A small self-supervised image encoder, trained from scratch.
Data: trained on seven-segment displays showing three digits, 48750 training examples, 7.1 epochs.
Rows from block 3 of a small self-supervised image encoder, named by matrix and row number. Rows with one number belong to one channel. Each number is 128 + 32 x the weight over its row's rms, rounded and kept within 0 to 255. All counts start at 0.
After each channel's rows are labels from the 100 images, of 14976, where the channel reaches its highest value: "top examples" is what is common among them. Only what is clearly more common there than usual is listed. The data: seven-segment displays showing three digits.
# r30: branch 2 reduce pointwise conv (model.blocks.3.r3.0.weight, 68x272x1x1), inputs 0-90
# b30: branch 2 3x3 conv (model.blocks.3.b3.0.weight, 102x68x3x3, transposed, each kernel summed), outputs 0-101

r30.26 [128 128 128 128 128 128 128 128 128 128 128 128 128 128 128 128 128 202 128 128 170 128 128 128 196 128 128 128  56 143 176 128 128 128 128 228 175 128 128 128 128 128 165 128  75 128 128 178 128 128 128 128 223 128 128 128 199 128 128 128 128 128 181 128 128 128 128 128   3 128 225 128 128 128 128  63 128 128  97 128 203 128 128 128 128  83 128 128 128 128 193]
b30.26 [108  79 123 114 128 131 128 123 145 163 106  62 128 121  88 165 124  92 134 124 105 128  88  86 130 188 147 110 144 144 151 142 121 113 188 120 105 159 128 122 164 136 187 126 182 105 165 123  73  51 125 139 224 123 130  71 131 160 163  86 140 134 193 128 203 148 109 108  96 145 114  97  67  86 156 161 172 164  66 104  86  94 103 127 103 128 108  81 131 132 127 167 128 148 142  97 113 105 142 142 101 139]
top examples: white glow

r30.30 [ 93 221 128  72 128 214 128 128 128 128  76 128  72  70 128 128 101 128 128 142 188 199 180  90 128 128 128 177 115 128 255 128 128 128 128 128 199 128 190 128 128 128 128 128 128 128 128  88 128  86 128 191 128 128  82 128 207  79 128 128 174 128 128  75 128 128 128 128 128 128 128 128 128 128 128 128 128 128 128 128 128 128 128 128 128 128 128 128 128 128 128]
b30.30 [144 108 202  74 137 128 150 127 113  97 144 120 156  94 128 110 115 114  79 187 116 107 133 126 107 108 147 170 109  40 176  99  98 144 145 124 116 141 120 117 144 107 148 161 157 102 119 119 189  61  94 109 144 112 137 128 181 179 151  30 144 144 145  92 150 119 168 133  75 113 111 138 148 174 164 108 118 110 149 191 119 112  61 121 113  96 116 105 114  94 128 172 116 176 114  98 150 168 157 181  80 120]
top examples: white glow

r30.41 [128 128 128 128 141 128  61 128 163 128 178 128 128  56  99 128 128 128 179 128  40 128 128 128 128  54 128 128 128 128 128 128  53 128 128 173 128  63 207 128 128 128 128 128 128 128  65 128  82 128 128 192  86 198 196 116  55 128 203  54 128 128 128 128 128 128 128 160 128 128 128 128 128 128 128 153 128 128  72 208 128 128 108  38 195 128 128 128 167 128 128]
b30.41 [133 180 141 132 146  74 161  66  97  99 166 133 128 176  79 116 141 137 116  62  98 111 146  81 113 113 138 147 188 162 131  87 131 165 140 160 105  49 125 130 133 128 178 113 111 100  68 153 203 139 121 106  37 168 123 106 119 139 154 143 134 102 169 184 131 125 171 127  79  95 128 144 128 148 123 129 145  74 181 107 124 140 101  85 117 174 136 180 100 128 110  94 151 144 157  75 135 118 111 148 149 123]
top examples: dark on pale; first digit: 7

r30.11 [128 128 128 128 128  81 128  56  90  95 128  79  79 128 175 128 102  13 128  76  63 128 128 128 128 128  59 128 128  71 128  84 128 128 128 128 128 128 128 128 128 128 187 128 164 128 128 128 128 128 174 128 128 128 128 128  76 128 128  81 128  71 128 128  99  80 128 128 128  75 128 128  52 188 128 128 128 128 128 128 128  84  65 128 128  66 255 175 128 128 128]
b30.11 [185  94 137 123 119 102  78  91  96  91 171 138 129 183 114 139  67 168  99 116 175 127 112  81 110 127 134  97 180  93 137 112 181 108 123 151 146 142 173 128 125 117 142  59  97 109  88 104 145 186 128 138 128 145 141 226 129 148 141 130 136 105 122 115 107 163 112  88 184 119 106  86 142 173  88  89 156 145 107 133  92 190  89 132 134 166 155 169 119 137 114  99  94 135 162 110 142  99  71  52 115 103]
top examples: dark on pale

r30.4 [128 128 128 128 128  82 206  83 128  56 128 128  53 219 128 128 128  61 128 201 128 128 128  75 128 128 128 128  89 128 128 170 128 128 128 128  90 128 128 183 128 128 128 128 128  73 166 128 128 128 128 128 128 128 175 128 128 186 128 128  62 128 128 128 128 128 128 128  89 128 128 128  51 128 186  78 128 128 203  42 128 128 128  62 128 128 128 104 148 173 128]
b30.4 [117  89  95  74 124 123  93 103 154  53 115 109 109 153 188 112 141 120 125 150 136 144 155  87 162 194  93 101 122 153 132 115 113 110  92 128 165 187 127 157 108 128 106 139 130 156  60 167 118 122 148 148 120 146  90 130  99 142  71 177 121 128 106 191 149 128 141 112 179 115 160  83 128  76 165 106 139 156 112  60 128  74 162 112 123 128 107 143 120 128 170 123 145  70  79  74  96 172 137 136  52  81]
top examples: the digit 1; white glow; third digit: 1; second digit: 1

r30.12 [128 128 128 179 128 128 123 128 128 128 140 128 128  68 195  75 192 171 128 128 128  36 128 197 104 128 128 128 128  66 128 128 128 128  72 128 128  95 128 128 128 128 128 128 128 128 128 171 128 128  98 128 128 193 128  80 128 128 128 107 128 128 128 128 128 128 128 128 128 128 128 128 128  57 181  85 128 128 128 128 128 152 128 128 128 128  41 128 128  68 195]
b30.12 [ 87 102 116 173 153 104 136  91 121 114 129 156 101 138 179  94 128 108 132 194  93 134 119 156 120 185 128 130 121 128 127 138 216 145  85  94 158 140  82 110  99 180 100 128  97 115 123 104 198 141 135  66  65 127 127  98 127  91 128 118 120 136 159 118  75 133 106 128 148 114 108  92 109 169  68 153 164 125 110 176  28 128 146 122 194  96 114 147  78 118 151 105 142  94 171 136 122 104 110 102 130  68]
top examples: blue glow

r30.64 [128 128 128 128  91 205 154 128 128 128 128 128 128  92 128 191 189  42 128 128 128 160  58 128 158 128 128 128 128  92 128 128 128 128 128 166 128  63 128 128  56 128 128 128 128  63  65 128 128 176 128 128 128 128 128  60 128 128 199 128 128 128  80 189 128 128 128 128  41 184 128 111 128  43 128 157 128 128 128 128 128 128 128 128  69 128 128 128 128 128 128]
b30.64 [174 173 132 145 118 126  97 112 132 129 100 122 160  28 143 162 107  96  78 134 148 160  71 125 169 122  93  92 146 166  92 107 157 135 101 128 107 150 107 137 115 157 112 112 143 108 152 132 179  52 111 176 118 134 201 128  94 164 129 103 113 158 104 148 103 130  62 137 118 150 151 131 147 104  59 186 114 116 115  88 148  57  97 100 150  88  80 134 158 155 117  86  76  98 110 144 131 124  74  90 115 116]
top examples: white glow

r30.13 [173 128 128 128 128 179 128  74 128 128 128 162 128 128 128 128 128 128 128 128  99 128 128 128 128 128 109 128 128 128 128 128  98  37  87 128 128 128 128 100 128 128  55 128 128 128 128 128 128 128  32  82 128 128 128 128  83 209 128 128 128 156 128 128 128  98  76 128 128 154 128 128  88  67 128 128 128 128 128 197 128 128 128 128  86 128 128 128 128 169  77]
b30.13 [ 71 160  95 153 148 121 129 119 101 136 104 156 106  64 157  75 128  97 146  99 138  93  43 177 115  74 108 129  95 127 148 150  97 165  83 149 138  84  64 166 130  91 102 134 146 128  86 164 120 117 104 117 116 135 134  95 108 149 103 145 117  91 148 154 128  89 149  97 146 126  82 135  81 144  89 116  97 168  75  79  55  77 131 146 132 185  72 180 133 121 114 100 120 146 125 169 182 100 161  83 119 128]
top examples: first digit: 1